Weights of a small spectrogram enhancement model.
Model: 3.86M parameters, log mel input, arch unet, norm batchnorm, activation silu, widths [64, 128, 256].
Training: muon at rate 0.0029, 21900 steps.
Data: trained on two synthetic voices taking turns or overlapping, over music, noise or silence, 26041 training examples, 107.6 epochs.
Rows from block 2 of a small spectrogram enhancement model, named by matrix and row number. Rows with one number belong to one channel. Each number is 500 + 25 x the weight over its row's rms, rounded and kept within 0 to 999. All counts start at 0. Numbers have three digits each.
After each channel's rows are labels from the 100 clips, of 14976, where the channel reaches its highest value: "top examples" is what is common among them; "peak on" is the class under the peak. Only what is clearly more common there than usual is listed. The data: two synthetic voices taking turns or overlapping, over music, noise or silence.
# convs0: first 3x3 conv (model.mid.0.convs.0.weight, 256x256x3x3, each kernel summed), inputs 128-255
# convs1: second 3x3 conv (model.mid.0.convs.1.weight, 256x256x3x3, transposed, each kernel summed), outputs 128-255

convs0.7:502501460469526524486525459487506467483465473481512484495476523552546528496508509494523496504501497463478470512540476484515481480495484529500473436496524520497499503518506493487505499530562507514488509498510527485474460475478490494527466486485486527460506465473554498495529467504507517525510534475438468521453500536488497461495489508481504517511506476492524446482496510472482480504493
convs1.7:483508522472503476527482538502484498527507481507511521508487431460503518488496491479514516521462514490514446532516514491474512482548500449520559541531517491528554450495489515476478492500475505468519496481531514524494518523515566490536490481499526540545510501500473503474471508512519461515514463489512523470458476497491511503448522476467503481507485536501517558538468476500537497471493
top examples: mains hum
peak on: no speech

convs0.235:513511480507491478519488518449483456470515502484498570479501532503485496520525527500521496543512456505480519474479466499517514528468519461501486493540445490510501493546474462508515487504507486523507472442469501488495486505515462527490464540545506524450472524514510508496486502504470512500481482489495504534415487461534529473472472480524488522454493484509498472517528492523514490527507
convs1.235:453433477489515500544465507517504491492544496538497471478523516509475494491461477432512518523498513543487505503533523494501490470524512458512482502514525540487512547493504531527487484467472505503468444472496509500476476509512524466517473508498475488537452466493471431464523472522511476519525487501509521532511495528490513493498521502478473485519485526506476501513473510486442447503507
top examples: music
peak on: no speech

convs0.192:493518441514505467491504475475526501503494489476523444507496476510503505509516493512560465512501517536518469487516487457456550473513509528525523517498517485516521505518528523524496508494490498504507478463546465506478496470505490493535517506466508466488514481537509492522543482492533530550514516529490483507493460515516526487496475497533496548464508513477534545479525503469522483516495
convs1.192:526511483495488483506506519501473486491464520468510460486520524506512489503485497488454492508493462455480516484547526530499479493475469486505483475454487541499517523517485544511515514541487499493494455496543498513505499466506526453526483517493559506505524497487508499510433500507489485514501517515503512469494487522499527499543520551513486523477471543501475527517496516498535528478496
top examples: background: none
peak on: high voice

convs0.137:517543469450483485476474466517517496518472442441543489474527520527473548465479503488511505468477474544488469501542496514518484517507496434500511479517533478496476491480464454492508488509499464492503509491493491472518484481586504497482475525486509475495490532510488513528470487500495483476491483513493470516486515465519488469503478484496499501482491482494506504545504510530519507485498
convs1.137:505505488509537552533526533519500477481523502474515548511495503496506522486504473457516508551484523488524485533528489468485510502464499567494496489516476511495526493495492507522485497472525485516486522549502504461494511526479481494490503514532473513478485508492529489503500486505431469484482517506500508489501497515559451527516491517526509507536534484459499454508505506507506538506506
top examples: clipping
peak on: deep voice

convs0.71:507505481510504493479510495508503511511505505515445474492501491514505508527482487578515481499478464453479489512526477496485494533512488516480499505507472494499501488526502515492521503497507492472505491503490496508481482504499494490520498448592510509508501508511494493480503504518491522496510496521549510482495521494533526512482503523490529490495516517500520499497499483497491496544484
convs1.71:505457514488480553581475487540490520521510484521543504504522506459492540499547498443483470475512488512500511515534507543500497544476480554485520503552539496498513487492495472519525497511508509495452491514535515488486511526515505475493516500472487526492505511485511481481504508506488512511491514494452517496511514516503486481532491506512464511525512461523489506493507498505499504499529
top examples: clipping
peak on: low voice

convs0.163:519507520469466516514527476539504533529479537484517512534475520491494500502491509500475501495522528485506519462507504514530475493489481488464444493547455499480511522471528473460502464495490492536473458479471488493498464497521489526511510505488524502511517520526477500498505497449493480521516557468457522568516516517449520485517444481473531515475521506507517487555447506528510493459504
convs1.163:493498513520518533535506477505467509465477470535471483481480533491458495516493509497503486472459502503504523536508569488511522539554444472494512485464537520504516482528523509525496475517503473506494521477535532450470518472486526502518512499540534440507506501550507505489500498481475500526499504495517473501494478466548454490473502504544517490484494500476566600494512483515457502508486
top examples: thin (high-pass); deep voice; first voice: deep voice
peak on: deep voice

convs0.60:517532528459539486523495463571479545492493474489491498500491467484512466492475467498491515484508504535455489511494506467469498496509511478509468519491508476482487480461517475499495489504516452522520534527537530496462415512509502491512483499479501496480498517461513500464471473505477514535499483514505498558492537514465533517488475464508515492481495485485488528507448532480515469487489
convs1.60:514482471521506519480494460497464485522485545491483492496496510477482515518483506494548509513476507516502481506537509474481513464520512469481522503505545500492506474529525489496460495502495512502511474448505499478499511454499512500470462455477510483523498476489504494502505534488499511490511456449523510522503532512460506485519518483462510510479484476513532504458510524481489509505496
top examples: thin (high-pass); low voice
peak on: low voice; deep voice

convs0.2:506471466489473473502492510492477511517493489518532497460523498474506506438550500462501500476426477519522520516482477501493489463528505492490477498516495473499510509522545479525506565509484474505485519496482492476474520470511482476498485484551449483512479469531511514564544498506509545506495480535501511516452513463499483514510486478499443484477494433537482528504477513532504464467544
convs1.2:508474498502464496506472508554497509505496494478488505508502516505518477467447520533503529495516499541509459473543476478509463461524487518511483519481489513488523500509542513476557499515450498488504521514508517502548495517490515498477470512520459539495502521472484498488483513481505462472518479507507478521482513495497538524498510529494530516496485482510461484518522508504473542496491
top examples: music; clipping
peak on: no speech

convs0.4:486510509474513510483543561477490497488473547484525496508529470519507527510505493474500540471489479499469523504515487449486540445491498484491521512477453488494527503474531504525512482505526507515513487493532480499493512466462521491483475542465476492489529431497462539547472476505515516478518494504505480525386475431503511474483463524474451499479470461509505436487516511498475506490518
convs1.4:509508526530501505497485497501487499547527499469460463502473495473530435530495466490503518556512521512507502501473511523498495501513533480510475480493487505459480503506502493493515489529508484497538444495515497487481472517520503524502519504491432518486519503492496485507528561498493513514543508520529507501531507493490509468514504493538492509506528500501501495492464511540459503494477
top examples: first voice: low voice
peak on: low voice

convs0.86:499508510509533539486551496483500522562479474464488495573485473475507506502485507514481516528486493488497487482522495530507459523500458561492481508513532466493471490477507563498520498474478469518489487502475498538465477488470477493510503463473470488430483450512523505486491517449489480519507495504478499469546511529484503476464514473465486479482509509484500496442499510485503522460467
convs1.86:467477465495499476501468508490502466519494517488501490449509493490519487522460476529497463489472533488492501492522507510473524479499525501511496470509441491483503486465516475460491492412520499489504484463507516474517529543483492495480481472476521538484511478465470484548488437529456520492490510498517506523478524510475517476504535534470490534506500508535500470493461505499587469487556
top examples: background: everyday noise; rain; vacuum cleaner; waves
peak on: no speech

convs0.253:472504486532529484462499514495491457598482491517500478579503487525497510480525488524530497489474490474496505509562515462489491521537463537498476527533496513471475495508473488496496462508482523478476492534518505498500530463478500477472481474475497514480476475482453486477471576502460480500477477534479508503492562516503476486445470506473472497480493507426514487492494514476534492487481
convs1.253:512542499502496478515540487514480466493502479476455497482486472524500496506474519496507485506475532517495492460630489523507494494434487473510512474491480492494494502485492475488508487469497512486494491467488482465521437495508478490500502446495462524505481503508521521488451446496515485512520479505497503523485539479487559467516526488511480512495440469487484518483474522530552482478508
top examples: background: everyday noise; rain; second voice: none
peak on: no speech

convs0.150:481525491502499507490484514497530503476539530522527513522482520483476500466496500435504513491475494516496523466515520487477461506478467479508500492519503516510517534516495508500491473555518541507532488511522502500519525545510499513474453474528490486492521512523471520484509529548536469521510496508467491540514473528449527475529540560489501472544540555513486495505470509493490453497521
convs1.150:502498510493485509524477501497436509502490508470475475494524494510495501516540478474526478486482517496467496518498527517456490479497535501466482519522473485476479482503496469514471472522489532472502452559475524515503528446492469514514504551472483533522487502457497483501495461501517479501507516494498505478449509492541475492486478514488499476488490472520487470522504503503470503463469
top examples: background: none; second voice: none
peak on: no speech

convs0.114:521537507479485504472486468467483493499512542488503493540531444480494530498457498537495530521542467535498491489491514446476494524479508448480481499538506485492503472517508480489454497491485472482516501483511497491473479486531513509520522498462479486505502478501477522508501482505518524504483509531557514481461484526485547493490522486509480514486508526518494513519483519454506499482483
convs1.114:515543523482512516559493489489481504466465487514526521497482523493529511485512524467432504499491553472517525513473505553508524506492549597524502511531498520484496503489498519504483520513507520509500519492495495491497507522500469498495447499548493503496501484501489497508496502510423475474496478521476534491467539481487463504529491511491519505487493458488480510515510482518482535510505
top examples: clipping
peak on: low voice

convs0.151:506519495490513494506498516483481479518493512491494501450505499501473503514507487497480475492522487513503519428488518531471490513460470518477512531448484506520475512497498501505513431518493554477509430543512518471497481518468523497463515541525491480495496457492502466531502468493495489522514473531521513488500445447529497482462558531493484432484479502497478480489498502468513516493461
convs1.151:502508490512498453483488486500490524498526508523463533471472500524504479507502524538456518487521506478496506523518472471556507517524550495492478512487494474462576498511508534486502502495513480542494477469497488495519504548496513493454499491495515498521477542477506447468490458487449472493486474470501490466483547498548533537494499501499498498487459492519501507530481471481545490473498
top examples: rumble
peak on: child-like voice

convs0.107:482489486482511480511508494514488487462503484496501514422471529471492447509538497546538492515516523428505502505471486521490512502503476503514493531542496452495530488494482451495536537499543443505503537451465494471488512473494495490519505480526508453490475461507496498388481512496537484518497488493523533524500470471544457513516493489488464497510522500533491506520485495484525506474482
convs1.107:533501516498492552532504508489487476529520512513507479517518505488532486499551474455489481500506467491498532469483522491482528467538522528485503477434538510479535499463495506478496489529497515524496452516500480505486512470466501480527514464458475505517504493500473477477485521490470481496488488525485501468477518527479484475482539470483530535490495493485531500497473467482448542496478
top examples: background: none; second voice: none
peak on: no speech

convs0.181:472506495524512469512503524507437501555493524493492505489515482458451543441510470467508506482523516487473499469536493496531482457510485484500464502493479500516481496488533468506534481495481484494467492467527490508511507517465483484501498540462499488463504484484514527513512500548497486467502540537502477499443499494446508502492490439463475467427508518504507493519447515509498490470480
convs1.181:473527483503445501554471501530483480497518493506519473509488503548479459517476511544498510487493453489454530506512462511519448473464499509500498508499479499500525471500484514522494497481467503517474522499481486470510456462504495488452453483450511490515487482508490462450482477457479507509464513489530518485503470481543497507490490495502502531487498484496487500508505478474505483483535
top examples: deep voice; first voice: deep voice; thin (high-pass)
peak on: deep voice; low voice

convs0.17:518493531493479540523506526518469512488548521514466483548515475535500537484508483466483525503494518510504489492493549477506484594515516450512501478509540481453499472477472560498510500545489567475489504514500516502528524516511516516555482493526488521487499525470486488494517512488485535518506514530465477528515496517506482490512517479528595485524507489500508488468505496531522535514507
convs1.17:524510504518522501454501498475515516486529534484480494520491499467477478464493498540510450484499463460470531541467443489494529574480466504518501467467483457487523504492498516505458479448503488534488494459494485469472463512468485479526500476493557492461517516490485462491477493480461490503508480519516513543516509472507507534475526527530484548517484493515455508494485503449474481458498
top examples: background: everyday noise; second voice: none; thin (high-pass); electric buzz
peak on: no speech

convs0.198:527492479532506478477537505452497482508506518438496508482481513517476494498487479464505486484517482507515475477507479506440517486529509461458448499505549525468540489496441500497535467469481486534469499498460544490475482493524466541517497530480506477526494487496485533543489502465500487516563536496536522475467533549491540481542475494501502480501517501482446494502488489517468506510466
convs1.198:457476518488468471489463480577531536506465505548489483490511486495527519506517511512505517496482510482488499502502514476517521551507494513517505473472479473477469457462488512548507495523481549501512525506563538476483456499503493504457514516522500490503485529468534507484508515478498502478471491503458519516485494538502467503501501535495520495498525497501528483528506510484485505485543
top examples: child-like voice; first voice: child-like voice; reverberation
peak on: child-like voice

convs0.217:502498515507490511500460470491467528501490513465506501504481488487468479490503494521500486508511519509506521486459498471492536523486522519490472487498459522453525474508513502519518506465507495503437501499488532497489491448479526463511477531483490497469488502479514595490501505481459516508509517490496512494431496488461509515522475507471519499428514499533503452559457527533503510499497
convs1.217:472505493500482464600445527553474507473471489562494507500477499517524517531512534483488513439527522510521534500498506487496466497512488470524515489468513495526498539489493505525516520516511501519506468472502487482484492500508511499481480453539485483447521475486535477466518497481514482495442499506550496489542478478488493473505524516510507540504504492453498514473511478490505513481499
top examples: reverberation
peak on: deep voice; low voice

convs0.73:470490512507484515498477506501502463502453496486478489432483461480527520530498505507487512501499510482502518481474519534462506474513497530515480488457503489496544481512548494467506511501539466490481489482498523483495498511546521480549516453511516457504502474459510448515541435526486535482486509536544502536534480465463445506511553492493470503531462477499514475493498560498517497511476
convs1.73:462513525474501488500502506536509476480519528487498509492488526507477505489493487501478475510459501529500469499512472503476527495479482512455495517494477489493473508505509502473532495482455483508512549503511452501494511492511524476471506508471458486498488492518499488500469522507491514510511511426547478478514542514505519498475484480483468456476501585505497492508470476531498474518504
top examples: high voice; first voice: high voice
peak on: high voice

convs0.70:480491471533508489532501496520487460497489521517483475456499548522456488506507506488508541499500522491499510519492507492492488464489491493491517473524519473495457450465511531517527550493496476465504532444504533467455543538480528478502514472472483511479532551453485456514531455494482550458514527569499507510503496523479474495473515522501483505472511466501499490497482522499520479517489
convs1.70:553534512492491542513457504481536493486522447488542492526526424501505455470484483511544487533506458491503501496487503477462498452474473482516519504529512514524578497524509424469499469483522533498465516454499471571494518496487492505506495525485485483468482478526513515501489489512493480512509512510473503500487519511508464471474464474477485468482443537504498489440510506533473484513466
top examples: music
peak on: no speech

convs0.58:496447521493489493518515490476517507532543455509540452502522476464516506502494490451502512448477503495477478476507500501449497498488461507508513513477495506531505495542542532422532478473531445488473460416536473500516535533480500463515492499532490474447510513511465478485516496520480485472499521479469488504475486496472519475468491455491560524464477455525510463525501490507451497489466
convs1.58:446489504524488520474476441470546494464520511510504510501485533530499479502483526507490509466517507521503548488474483495496506550491485496486567500476461511510492477463481495569488509504522518508491481488497506529505520537492514551486493507516539479516482474491472477509479518487512520512465492554510504486491477488468503515488477518508503493523515490489513561511496483496522509487516
top examples: child-like voice; first voice: child-like voice
peak on: child-like voice

convs0.230:505522503567452512526500548470489524501509516537473506507496503455485472460517511465486504498455486537463535507485497522462523498487509475526502478491517540506539507540458530460465501524518518505490481498499498495502475512553510497523487445503460502506465505508456503495457480485502468509518502499473520501506503494495512499520476520503507512514487496545472532506482413490495473506493
convs1.230:528515502521533528464527504498484537513551514489473482529504484494503494503518458532493508536529573487553491471461562463504522528516529523513490512498504500526504473500498501499494500477481541515504485465548519549492515479526508491467462532468543526498510486479496491477480501538538529471509498491535575487492504486489469479557519488500504456498496514467520484489497492462472521523538
top examples: thin (high-pass)
peak on: low voice

convs0.173:496480503503525510471516489474483524490540506482500493526512523530488528501498498477517519488535488476495502476531521461498474506518509523481533507515515521484485478494479462524498497454494504471499506511439458485470497482545470560504533478491525521509462498534504461491469519521514516501481551491470467466504496465532483474488458501501507453511483536530479494447478501515513555518501
convs1.173:478520493449501545539524521509478491512532497529484482483526525514477499504519461572498522542482483490486468465493501501492516464513482515509493483525488532461540478504467522495490543508461476484541476524473521494496497522500479439496484565478503504494521500504497488533489523470511493495501546514529513519481514491471519533526530511514500523529518512507556487471500495509524486496476
top examples: mains hum
peak on: no speech

convs0.127:470465478509513502484451521485464494523507473446508496497489459512498521488477497465500476514465488555512489498489540465532535472500516516482480477521479526489464463509486485506483535495513527458456495509511476496463518519507493439537472527542510486465489512477506514523504522528501536527508526511515501527416483478463508521469484472497471486498488458486489494487495502515492518462486
convs1.127:515429537499501474521454485518504492486454514537485491529522507507488516502494505482487522515507524537488576542443510522491491443521478456492434517475512502457515495491493517526482519531560461490521457477491471506470500457499559515492512505527497515482520512526516493491499507493482520481496458521535485504560489532473520490506511487525552505493499506510529465505517492479509497527506
top examples: reverberation
peak on: deep voice

convs0.6:523475487507457484501506505462492499473488539492463472492530509469486495518471495466457490509500489510518495519513458449479476516525476496507540512489468481508473494510472513484494488479478520486565476480530530502512490505458513456516533456515541483533495508514497479543490475524538520490540528466495460484490529536515501522505499516472494531510524518469492559446482456512492489466484
convs1.6:520501518528499516518547503463452544469511494528537536542541527494535481456525497515501500502478475504512468522480461536510508472471501492501466486526520524506461513493500504492466521513488509512485546446478513494503525472513514513508497518475504466554494493488510514520497476498475551490476466516507499486484492513545506484523528449487476518510455468523537518512473524516504517483483
top examples: background: everyday noise; second voice: none; thin (high-pass); clipping
peak on: no speech

convs0.185:459507498482497504495506468493478549512482499478478513519492462478486498530467516483505478459481501495535483518525445473520464513482535534499521466492527482468488500552468466519489516490513493528468480466472469514488538497506495486486505453501537501432481475458541506488483514468535469506499492499500509485485502499454468486530488442514530496473512471528523522501445486502493498440503
convs1.185:484497525509482543522465525483505474500498515536556500514510473527505493478495517516507494495521459479483482587467547508509527480512502509515502527523519515516501508464473487461488490485467511515539459491476501508503463501494512519482486498508494510481441526508495441488493479486518477470489460513505530499442487491567469541495487507509492489466492550542503479476515492522476444475512
top examples: first voice: deep voice; clipping
peak on: deep voice

convs0.105:530517467499480475501476495476487495509489519508474482535474482515532514522497491501494522485500511487486475501523503499477475516521485515508493504498509473469494494554511519533506481504456484503502550489458538505487503508510544494506467505503496483509503479514523476515476551512465555486513451482494538543485557477434539478508533481457528510502492473517502529528452516483496511497493
convs1.105:516490542492521468436501518496507518501495472479481492509472537467473478495471500487530496504467498513468499527527461496499512509488507501495456494473475493530507531528458502459533472466530488508450502492476506502531514503523481483455529499515446488500478499498492507447503455498540456494516459493463492475487454475522508517493504528533479497506475498478471484488519510453502508493477
top examples: mains hum; background: none
peak on: no speech

convs0.255:457532447508535518483523495465572496451523491493508507517500476474524487513487535482487486485499500489501495462521493436477550455493512527519510463511472494519474468467498435516526505490477531507496495502458532508467491479493506473526495526477526475494473499488482490541532481520482460479502511492493492513501478504549468481483467527512508540518493508518518495513549465429481513505480
convs1.255:500490476474503506512493533513501484491459495520507517521485441521538478502454481525499540493397490500504492511541516520496484531502496516488505493481497500490510493486525517486509500463464511470517491479515465496505516528497489460456509482530450469539500540495511486461451502505458502500525481514515518483513483521489543517484475497495512474502443533519492487495509519522521490496479
top examples: background: everyday noise
peak on: high voice

convs0.27:511519468464512517551521496471503500479462465546501522480539502534482489532471512519508506478512501481498471538482483446502481517475494534509475498496507505475546520535485456489495508532456495495505508491477536524508473480509453510501505469458542459483498455500518516483540503514504517520503507507498504563500451519520522516519466502429463470486553465520469547454527520460496474536518
convs1.27:502495492468527475511533486503498486478475470498477457505507494469523510502460509515506491499412539475527486460514487478518493531481534530494486492482511474504480493488504518459489516495479517505530518485506473471477523517480540470499498502530490471540518538468485496468472482492487482494453523508476496521465531457456501495486497504503480507531443526482523500555538478477531545485462
top examples: deep voice; first voice: deep voice
peak on: deep voice

convs0.110:516478487495505482514488475508497473454523540525489494454476510514489495454488491503490506436436496491542474525490475543488491482528474497492494551475532489491479485518516478502493506543490525505495510466493510487503476511505517487525494480520522504511487453490460489492451463537498513512449469505516491540541517521450475514494514521480504493452478493539504478471495506578510468504476
convs1.110:467519413471517476460507541483482503499480472489491463504499483505477525498526500525460520503498528510495484473508490515495539515470483498478494451556468500532512491468510475522516475426503509506512509535475488515503486465517420473511484531532512503526482501515508448508517489517445492488540543460495480484517442465477474469508489497453516485530497508505488519500494512460492491500460
top examples: music
peak on: no speech

convs0.108:516496470527471484446502498483491517499478485490524484444430478494502482490527525519493485493480485442463458508518478511509469516488501488480532486486513520512545524553517503497444492524519482506480503527476474472480508509477471515496479483477519527482518489489487481517432486472490516459487482474464478526493479466480507534482475500508485486490473530536519499518511530533560471466530
convs1.108:532485466460534512486489481489515552503537511524508488504500505487502478520500530495497465494533536574530496461450485475515529498482430490455474495488509505481481508491511505478510506438523506496487501452511463535520500466501476493502502521523507489493495500505509502532555512508552469494490480457531550485499484516504479497510515490472498489525525502544496489522504492505459530549498
top examples: music
peak on: no speech

convs0.141:449443516537493468494520474489487466475466517508476472494517468458509485482490524481492518522497502513439531493514514480474507494477522466474522499496505495533497532477493489503503469525505535472518503524483486511508511481482495526502486506474464515493513545474479486509479489451491484511473515495514450478521446489494503476496492541505499454463487543479477479483513482509490464577515
convs1.141:559503525512493515512519497509448466487516497462512478471500506525535504468507485502478535510480458478521504469496428498480519517483477487490497480490481485476471513522519509476522508504483484474479538491487468476463470500480507504514518535457557488532530482484511482504484526516510489506457501510472461517490481485426519498509494508476497518487515453507500466525452513483499562489471
top examples: background: none; second voice: none
peak on: no speech

convs0.130:502524492503482484552525462464504507573490439537485444468474479542481511581492524471482531515495474525500471520499528566502463512523516503499481483535385469511493480525508476507475503477545502477510498475498503505489492479487515504525522481517450530502517506485516472511477482516499491508507509488523489520466524485487514495469504519485478556494505472447503519518499515480493475501473
convs1.130:511508449506533489477500497452478525469489486487544485480522573530482510476449513495491499500511519522521516518538490493534502593501522486470489520485469511508503523531536501493482480415528500508489509489522472484507485509512477496514480493486523519486497491466496543532466422504494470506497494445484482498451496489473488445467509532496543461491495506511443522479483508488497514490507
top examples: music
peak on: no speech

convs0.13:473530476519528505511459456486488501460453485464494483435500510441516471516476493491505518528497520508480516477484527470543518463487484482495482504467477492522508541521540531518525479511480486450476478516504504492545512484483505465477523480492484517510510513473488504490497517487501475504503513503532526529588431544503461496494512484477461510474479501515513490495503493488464504479496
convs1.13:472490467512436532491507530491499477505534555481493502501522520508497511467495489518471510477446518491516498508462542487517515462478507499491504523496516482468520483457516496512496484492510519479520507484514490507488477496503486455493491507501525503462503519483487484515481520501510485481461492499454505448510449477480495505524487533518548482507519521492481497499493510458547494519477
top examples: background: everyday noise; helicopter
peak on: no speech

convs0.116:483520480502504510552495502490450538526502490456492456507509511501513531476477497517494502493506526535477459469470526469500508479515532519503502491493510450445490459523518475470446527512519520445485493530541526501492539489466539477483480532502461521481488456433501505468518522487490524531475494524482515512515528473492471504518483494493490494517517499513484515498489526472497486526492
convs1.116:492528535511511498496492473509508487484499497506482525464505461500505459505516498504486508500514478457498536475500433477476492491447510548542527492513476520505524507488505472499529510533491493514482507479473513491513440499516457496498489491529500468510496503481488526460486548527489482477514516535507523503543507469475483482510483512461487491465510468490466468483518505537462478492523
top examples: clipping
peak on: low voice

convs0.22:524532523554505479493523478459507515476495542438473515478498504496464496485492512451494482504468525523485489491538469473534475520490489488481492490511508470486516502500469512530488510502505521528536489519480512489476512496517499493489503507534555506503469484480492549496497517481497509508534502451509532522488514487495505448471480515487492489512487461499473550486464531472484501472516
convs1.22:481481462507515499522465501547476474520483512517505506446497511484498518468488487484517503537539441515517477481519431495505529544495510487532476519466510501520476473481528477525501468459517480468481477539566493499489427491516506533503500446545481461520500498474520450451480506516485487474419497504511483502518514498457455492495495483520511472469499482493505487529525480521497541475495
top examples: thin (high-pass)
peak on: deep voice

convs0.104:483554513494516476483510523486480528489473461494475452513470498492447525482491498463499484501522487523503530485510452499450455455513524498492481524497496477473508497536507498482526540480500515501499491542467492550488522485517493517511489523467502516475499491488556491479499526475494538480493468519479523534515477477447500518501501501483474491478494481479528491490484558550522509494497
convs1.104:492483508464481446545437512494488476470502566514474515504521497508521527477490529485500526525489534482526479499490467480530478465498489490530503505498433476483503502508528487498511495503499513541500552470522497491560519485467481479484506456489512458544478472511507508477518526482539520513497497470477457512510487464495512507515478508493513483504497499534491536492501480487508469462497
top examples: deep voice; first voice: deep voice
peak on: deep voice

convs0.102:512500501518507513550512465508520485506491487516479456518491485482532522522454479523511488474505509498498499508498532505522526514520529534509486466464449463487513508495497510556520505483538529512538494519514486496491498498494504500512511492494523524452492499470514546550484482482538493487481436509497513524437486533563470527513515509459491481517505509516523481477497512513519522529520
convs1.102:535505516501518500497529474483464498480472468455470483458481522494474465467530521528498481497529478504477505480478426511480469486501467475531461471495466507481479523476479492492535497521522487465463485492516494491520452492515500480512467513502507471543497529531515516495475517504489514490475519508476484509506501464468479465510530486487521513475509452488496531486522489450463449462488
top examples: clipping
peak on: no speech

convs0.218:494489517461462512472474487480487498515472519509524465507509507526514519488531490480517499484508528462488512495530465494528491500458548489467521481542501493495461520484478484491510521470490559478494490487482457542497529539497489497508462519484486511494514512493503493481496509495514503507516492475458503482558526482508535499514476493516451494475498545511499497470474480550488427537574
convs1.218:528526504532538494496503529503480473560529459513466526528467452523496529487500549526506494490470531517472507493449493481475509497522454522522526508500462500499563477524482509552516498519470463503468522503523506483487520514495481519507525479505505511474474502531486488482493525503503496520531472522430510483499527544502507483517496536509519511495475505524498481514458537431543554492479
top examples: mains hum
peak on: no speech